python train.py --model="image captioner" --crop_scale_min=1 --vocab_size=42 --decoder_width=256 --decoder_layers=12 --decoder_activation="gelu" --decoder_fused_qkv=false --decoder_prefix_bidirectional=false --decoder_tie_embeddings=false --init="small_normal" --optimizer="adamw" --warmup_steps=140
Rows from block 5 of the image encoder of a small image captioner, named by matrix and row number. Rows with one number belong to one channel. Each number is 128 + 32 x the weight over its row's rms, rounded and kept within 0 to 255. All counts start at 0.
Before each channel's rows are labels from the 100 images, of 14848, where the channel reaches its highest value: "responds to" is what is common among them. Only what is clearly more common there than usual is listed. The data: rendered rooms with furniture.
# convs0: first 3x3 conv (encoder.blocks.5.convs.0.weight, 96x96x3x3, standardized in use, each kernel summed), inputs 0-95
# convs1: second 3x3 conv (encoder.blocks.5.convs.1.weight, 96x96x3x3, standardized in use, transposed, each kernel summed), outputs 0-95

responds to: black walls
convs0.57 [104 117 104 146  92 152  95 140 186 124 124 135 118 159 110 162 218 194 117 117 135 107 130 146  77 166  77 128  98  67  56 126  87 142  44 149 124 115 151 146 184 109  75 140 104 130 115 156 166 141  87 126 130 117 167 111 188 100 120  78 145 154 123 122 112  62 146 103 117 111 195 141  97 117 143  95 164 144 128 125 153 104 135 140 119 169 120 156  87 155 138  94 150 118  73 125]
convs1.57 [135 100  92 112 102 115 102 126 153 107 129  94 160 128  65 116 124 180 119 129 105 140 113  89 120 109  75 173 146 141 134 163  61 176 162  97 141 137 107 134 143 157 131  96 139  96 121 111 139 135 164 135  66  98 180 124 165 122  95 187 138 168 137 134 111 152  78 116 143 171 143  88  48 184  54 141 142 100 146 113 125 103 205 120  87 151  99 103  68 122  91  85 144 117 158 176]

responds to: largest object: barrel
convs0.82 [126 123  92  77 137  91 135 124  90 160 121  96  82  83 169 115 114  36 173 128 108 131  99 146 139 150 128 121 107 144 128 160 125 121 138 145  79 123 148 153 158 133 169 140 140 154 146 178 125 141 123 114 148 171 167 153 100  95 136 100  99 169  78  89 145 115 165 186 190 139 131 195 124 110 127  35  79 131 164 129 135 109 101 111 116 108 178 184 160 128 101 124  92 179  64 156]
convs1.82 [119 142 193  89 155 103 134 154 159 129 156 116 191 149 134 215 156 231 103 120 148 102 111 148 140 101 147 184 126 127 151 144 185  67  95 119  65 158 150  52 123 148 101 182 103 156 129 152  76 145 146 167 125  77 124 101 146 117 135 139 126 195 147 113 158 136 107 138 124 119  90 101 132  88 107 149 133  84  88 141 133 122 138 106 127 166 160 144 150  71 138 142 122 139 106 135]

responds to: table; largest object: table
convs0.29 [130 138 158 105 106  34 142 128 122  93 126  96 127  95 122 150 125 104 139 146 106 135  98 147 164  97 132 111 146 166 115 138  73 137 171 155 183 140 114 134  94 106 150 101 134 202  82 146  76 155 163  93 114 193  50 151 105 106 116 149  80 212  95 115  70 113 148 142 156 170 108 166 137 118 110 114 139 129 140 144 141 122 112  88  93 146 156 132 168  75 111 121 138 153 156 207]
convs1.29 [103 108 100 103  92 172 159 146 183 105  66  78 115 105 177 176 142 101 134 127 165 119  90  78 120 104 182 127 136  78  39 143 186 153 127 102 167  46 125 160 128 107 199  79 168 112 148 131 150  98  92 145 134 116 151  92 100 157 130 140  94 102 107 127 124 131 113 148 168 116 145  97 109  94 127  96 126  81 105 179 103  99 102 106 102  98 178 126 123 137 149 153 177 142 137 111]

responds to: black walls
convs0.63 [ 84 121  57 150 126 158 147 113 121 113  74 100 126 182 153 166 132  73 158 169 112 171 146 128 173 112 121  96 109 175 136 109 120 112 110 135  80 111 132 161  74 103 145 101 153 124 118 143 112 122 139 133 130 115 119 128 147 101 132 117 123 182  95 148  86 182 128 121 138 126  29 184 140  87 203 111  94 175 176 121 194  76  84  70 161 160 137 146 150 130 115  80 149 129 127 132]
convs1.63 [146 170  77 183 143 104 124 162 151 116 172 115 155 119 111 107 129 219 109 118 114 128 124  65 118  88  70 112 212 193 178 130 128 116 123 100 131 156 135  98 151 114  89  70 154 110  92 158 162 149 107 130  89 149 102  80 141 131 179  89 108 169 104  93  79 141 139 101 123 140  97 141  78 126  83  86  66 139 155 111 103 165 138 144 165 151 134 152 100 134 114 118 176 107 100 120]

responds to: count: zero
convs0.61 [184 115 127 133 126  76 141 158 178 116 132 103 114  93 156 109 148  96 174  97  96 113 149 119  61 177 142 105 111 123 108 153 168 103 154 113 125 179 207 122 142 122  77 140 132 155  86 143  87 142  65 107 115 119 148 137 124  80 141 145  92 125 103 123 108 150 166  96  55 107 192  98 175 145 146  91 110 126  96 150 128 140  84  67 145 102 155 192 167 135 147 144 165  85  87 172]
convs1.61 [109 127 124 123 122 117  97 135 150 144 157 186 139 150 173 130 113 144 116 117 150 117 170 119 183 111 133 145 110  99 126 106 135  74  66 192 116 147 129 126  84 131 145 134 114 120  45  85 107  91  72 169 135 118 187 124 160 153  92  91 152 100 144 126 144 102  95 113 142 127 142  42 114 127 178 125  62 134  97 110  78 145  89 127 131 192 115 119 153 132 116 185  73 168 204 120]

responds to: count: one; robot; largest object: robot
convs0.55 [147 108  88 136  86 114 158 122 133 112 172 146 112  98 118 182 169 154  98 137 125 105 166 132 109 202 127 114 110  61 115 144 100 154  95 145 146 140  51 114 111 106 133 109 117 180 125 146 126 197  82  83 166 141 132  66 104 134 130  67 173 198 130 124  99  75 155 172 118  90 174 169  49 136 162 127 117 141 143  89  99 109 138  94 160 133  97 143 130  86 139 115  89 109 131 148]
convs1.55 [137 112 113  96 101 162 112 129 141  61 107 116  81 106 110  86 172 125  90 115 128 165  99 131 180  85 125  75 120 124 135 174 123 145 124 110 189 111 145 111  67 181  91 106 119 123  56 126 165 145 129 171 125 149 136 118 122 100 155 152 112 117 100 110 153 182  39 163  92 118 116 138 163 132 155  94 139 132 186  98 137 107 109 198 123  60 125 119 127 194 143 176 132 155 131  76]

responds to: count: zero
convs0.35 [162  63 131 164 106  81  91 107 140 126 106  89 122 108 123 161 176 135 193 146 136  94 141 183  87 158 152  97 136 207 161 143 113 126 123 149 111 135 142 135 128 147  93 103 144 143  93 106 115 139 135  56 131 196 185 132 111 118 150 117 107 200 102 133 126 157  91 118  88  96 116 141 143 148  83 121  84  78 132 124 125 200 126 117 115  32  94 112 145 134 119  74 154 100 129 155]
convs1.35 [116 130 175  96 153 168 137 165 132 148 152 138  99 112 141 152  98 147  92 199 185 114 212 114  97 131 144 147 128 107 112  95 186 127  97 174 123 137 146 136 115 151 126 167 124  99 119 130 102  66  84 156 165 189 104 138 163 175 136 194 151  92 153 122 200 145 129 136 137  73 128  61 145 184 164 137  89  91  90 135  99 162 113 154  90 114  86 126 177 117 132 132 115 108 159 145]

responds to: table; largest object: table
convs0.54 [129 141 117  51 139 113 100 148  89  96 101 105 108 141 167 140 160  89 213 113 140 112 138 104  87 164 164 131 138 199 120 156 125 128 121 164 124 118 115 152 161 185 175 102 132 174  98 122 163 156 119  79 154 132  96 152  85  97 123 100 148 121 132 131 132  98 160 131 144 112  72 175  99  70 132 135 117 131 115  63 152 101 200  99  87  95 136 139 130 101  99 117 205  98  63 143]
convs1.54 [128  97 147 108  74 176 147  98  95  67 103 137 148 165 149 153 123  74 168  67 144  88  54 117 102 104 147 144  84  98 133 119 120  94 127 123 104  83  76 112 140 137 130  99 116 131 195 154 164  84 133 179 144  50 143 169 132 119 136  64 163 142 155 107 111  77 142 139 109 124 124 180 148  98 105  59 158 105 120 125 152 102  71 125 139 130 166 105  77 125 135 124 140 180 138 103]

responds to: count: zero; black walls
convs0.92 [143 130  96 103 203 193 102  84  76 116 119 161 140 134 102 126  78 142 144 102 122 140 134 107 130  90 142 130 148 109 110 152 152 117 131 134  94 126 166 102 161 160 113 121  69 147 104  63 122 112 121  94 107 132 133 108 146 129 155  99 181 175 147  82 120 100 124 115 167 118  88 153 151 151 182 169 108 133 170  33 138 162 161 114 183 174  70  89 128 127 160 187  63 157 128 158]
convs1.92 [179 129 155  97 172  73 161  74 145 169  93  88 123  84 110 140 166 169  98 173 113 120  96 140  75  89 130 125 176 134 101 101 108 144 119 189 125 140 175  83 167 158  45 172 166 112 125 139  91 113 137 145 168 116 100 153 125 119 114 151 156 169 150  98  96 156 144 123 127  81  69 171 112 125 110 173 166 134  84 149 138 148 156 167  97 149  83 119 126 161  91  98 157 142 178 165]

responds to: table; largest object: table
convs0.85 [120 113 123 145 123 129  96 168 107 117  85 151 172 180 146 114 156  53  73 122  91 189 139 137 131 114 177 122 115 106  89 151 141  72 139 119  81 163 158 105 144 134  97 123 144 188  98 134  65 169 136 101 166 172 118 138 141  88 134 145 134 171 131  84  95 152 174 140 114 109  95 146 150  90 194 143 163  83 109 141 145  70 139  72 154  97 130 160 171  80 146 195 138 107 164 144]
convs1.85 [148 100 176 123 146 110  92 163 130  92 177 164 116 136 118 131 129 108 116  81 105 115 113 136 172  47 153 102 115 103 143 103  89 105  63 193 218 159 154 130  87 121 140 132  80 139  87  80 157 172 199 102  89 108 124 123 139 125 105 141 190  98 145 130 134 156 125 116 133  80 133 106 130  97  86 125 192 109 114  86 132 144 120 140 137 149  81 124  80 112 145 169 118 138 198 140]

responds to: black walls
convs0.13 [110 104 114 128 125 169 128 158 148 121 209 135 121 146 117 139 145  80 173 137  95 142 121 104 110 163 123 123 124 122 126 165 118 114 120 146  42 161 110 138 128  93  82 156 141 150 102 166 121 159 119 119 155 102 107 135 183 136 136  83 123 176  64 118  78 162  98 152 165  59 172 161 138 118 151  94  67 158 165  90 132 153  91  53 137 140 105 106  92 111 104 126  53 146  55 131]
convs1.13 [103 111 137  85 107 137 125 108 180 126  93 109  78 133 186 151 194 121 118 131 164 130  76 121 181 171 123 136 100 124 162 191  76 149 107 124 131 120 128 154 151 149  77 108 165  67 112 131 173  97 125 123  89  85 156  75 155 133 136 206 125 141 226 131 165 149 136  97 152 130  98  75  98 131  87 119 159 166 119 147 156 105 164 145  80  97  88 127 146 143  78 122 126 122 111 111]

responds to: count: zero
convs0.31 [105 118  51  99 139 150 116 132  94 127 130 144 194 196  68 116 158 130 169  78 135 158 136 183  74  98 150 143  70 136 166 148 137 116 121 151 109  90 134 104 119 156  36 180 133 115  71 100 108 101 113 136 132 119 158 124  99 124 174  68 172 142 101  83 146 120  79 132 124 147  76 140 123 113 158 135 126 137 129  96 130 143 187 175 140 104 113 109 131 150 141 156  96 102 198 125]
convs1.31 [124 141 134  98 149 122 142 138 134 116 154  99 135 150 184 104 189 133 172 182 133 111 148 142  94 125 127 150 154 128 140 106  42 157 125 157 117 123 211 197 149 131  70 127 115 136 151 165 206 124 164 146 157 169 139 184 128 164 151 161 152 129 130 132 119 179 171 111  83  55  81 167 105 144 118 129 115 109 116 123 109 188 139 153 119 116  68 122 124 129 114 101 129  78 182 170]

responds to: chair; largest object: chair
convs0.80 [116 105 146 120  80 131  87  85 101 103 117 137 156 185 140  90 166 154 101 100 154 159 131 140 130 132 130  41 120 165 168 110 115 169 134  62 143  91 105 111 194 110 127 138 134 115  78 126 100 121 181 126 162 167 203  80 159 161 112 121 146  77 139 161 118 171 106 120 101 144 122 126 166  67  95 203 126 107 107 146 120 110 170  96  94  96 100  92 131 134  56 157 132  99 134 139]
convs1.80 [144  64 133  93 158 119 141 120 172 179 127 153 163  79 119 139 160 175 121 196  70 134  82 172 125 128  98 163 127 155 146 134 115 113 130 129 137 106  83  74 160 129 144 127 188 154 146 141 139 102 175 130 135 118 126 175  75 105 147 107 175  87 124 118 125 108 192 173 120 154 116 176 152 104 140 164 146  93  86 144 158 139 220  82 124 153 107  77 129  70  85 119 118 108 124  86]

responds to: table; largest object: table
convs0.71 [ 88 106  97 168 190  96 129 132 145 152 182 113 145 107 175 127 104 153 124 107 172 119 134 182 140 111 159 106 103 202 160 123 138 126  94 138 145 173  71  92 149 168 132 156 143 148  68 121  97 120 135 162 155 184 132  95  57 146 124 144 143 151 117 152 119 150 163 123  91 107 110 129 130  44 103 176 142 101  80  74  88 139 142 110 101 135  85 109 162 129 105  59 114  95 176 164]
convs1.71 [126  93 123  48 121 121 143 112 187 140 133  90  98 126 145 170 149 157 131 140 152 129 116 137 129 100 128 153 161 142  86 126 113 170 122 161 125 102 153 157 155 154 138 160 172  57 152 131 165 105 155 163  65 134 178 174  55 112 169 120 171  31 168  83 181 120 167 108 196  95  95 130  99 179 157 149 136 109  86 149 138 146 128 162 111 133 112 110 120 111 154 133 102 128 162  98]

responds to: count: one; lamp; largest object: lamp
convs0.49 [ 92  92 103 183 132 108 118 140 164 119  80 155 121 112 131 128 138 159 174 125 169 100 113 195 104  88 111  92 130 232 144 199 117 176  95 150 119 116 132 103 148 138  98 125 171  97 107 109 108 124 131 107 141 185 176 113 135 100 129 166 105 117 148 116 120 166 124 151  99 108  53 126 127  91 122 129 119  54 116  96  85 203 112 109 136 135  88 118 144 144 120  61 116 126 190 145]
convs1.49 [ 98  82 153 103 183 165 110 128 120 120 146 124 144 125  99 205 138 175 128 123 142  80 117 124 129 142  94 185 154 132 137 109 195 163  86 148 106 126  53  83 143 101 143 169  90  75  99 155  75  91 164 133 113 157 112 172 109 150 132 100 116  24 105  97 129 147 135 106 181  83 106 140 123 142 119 119  92 111 146 145 139 183 135 107 113 148 140 119 102 106 184  90 139 160 162 170]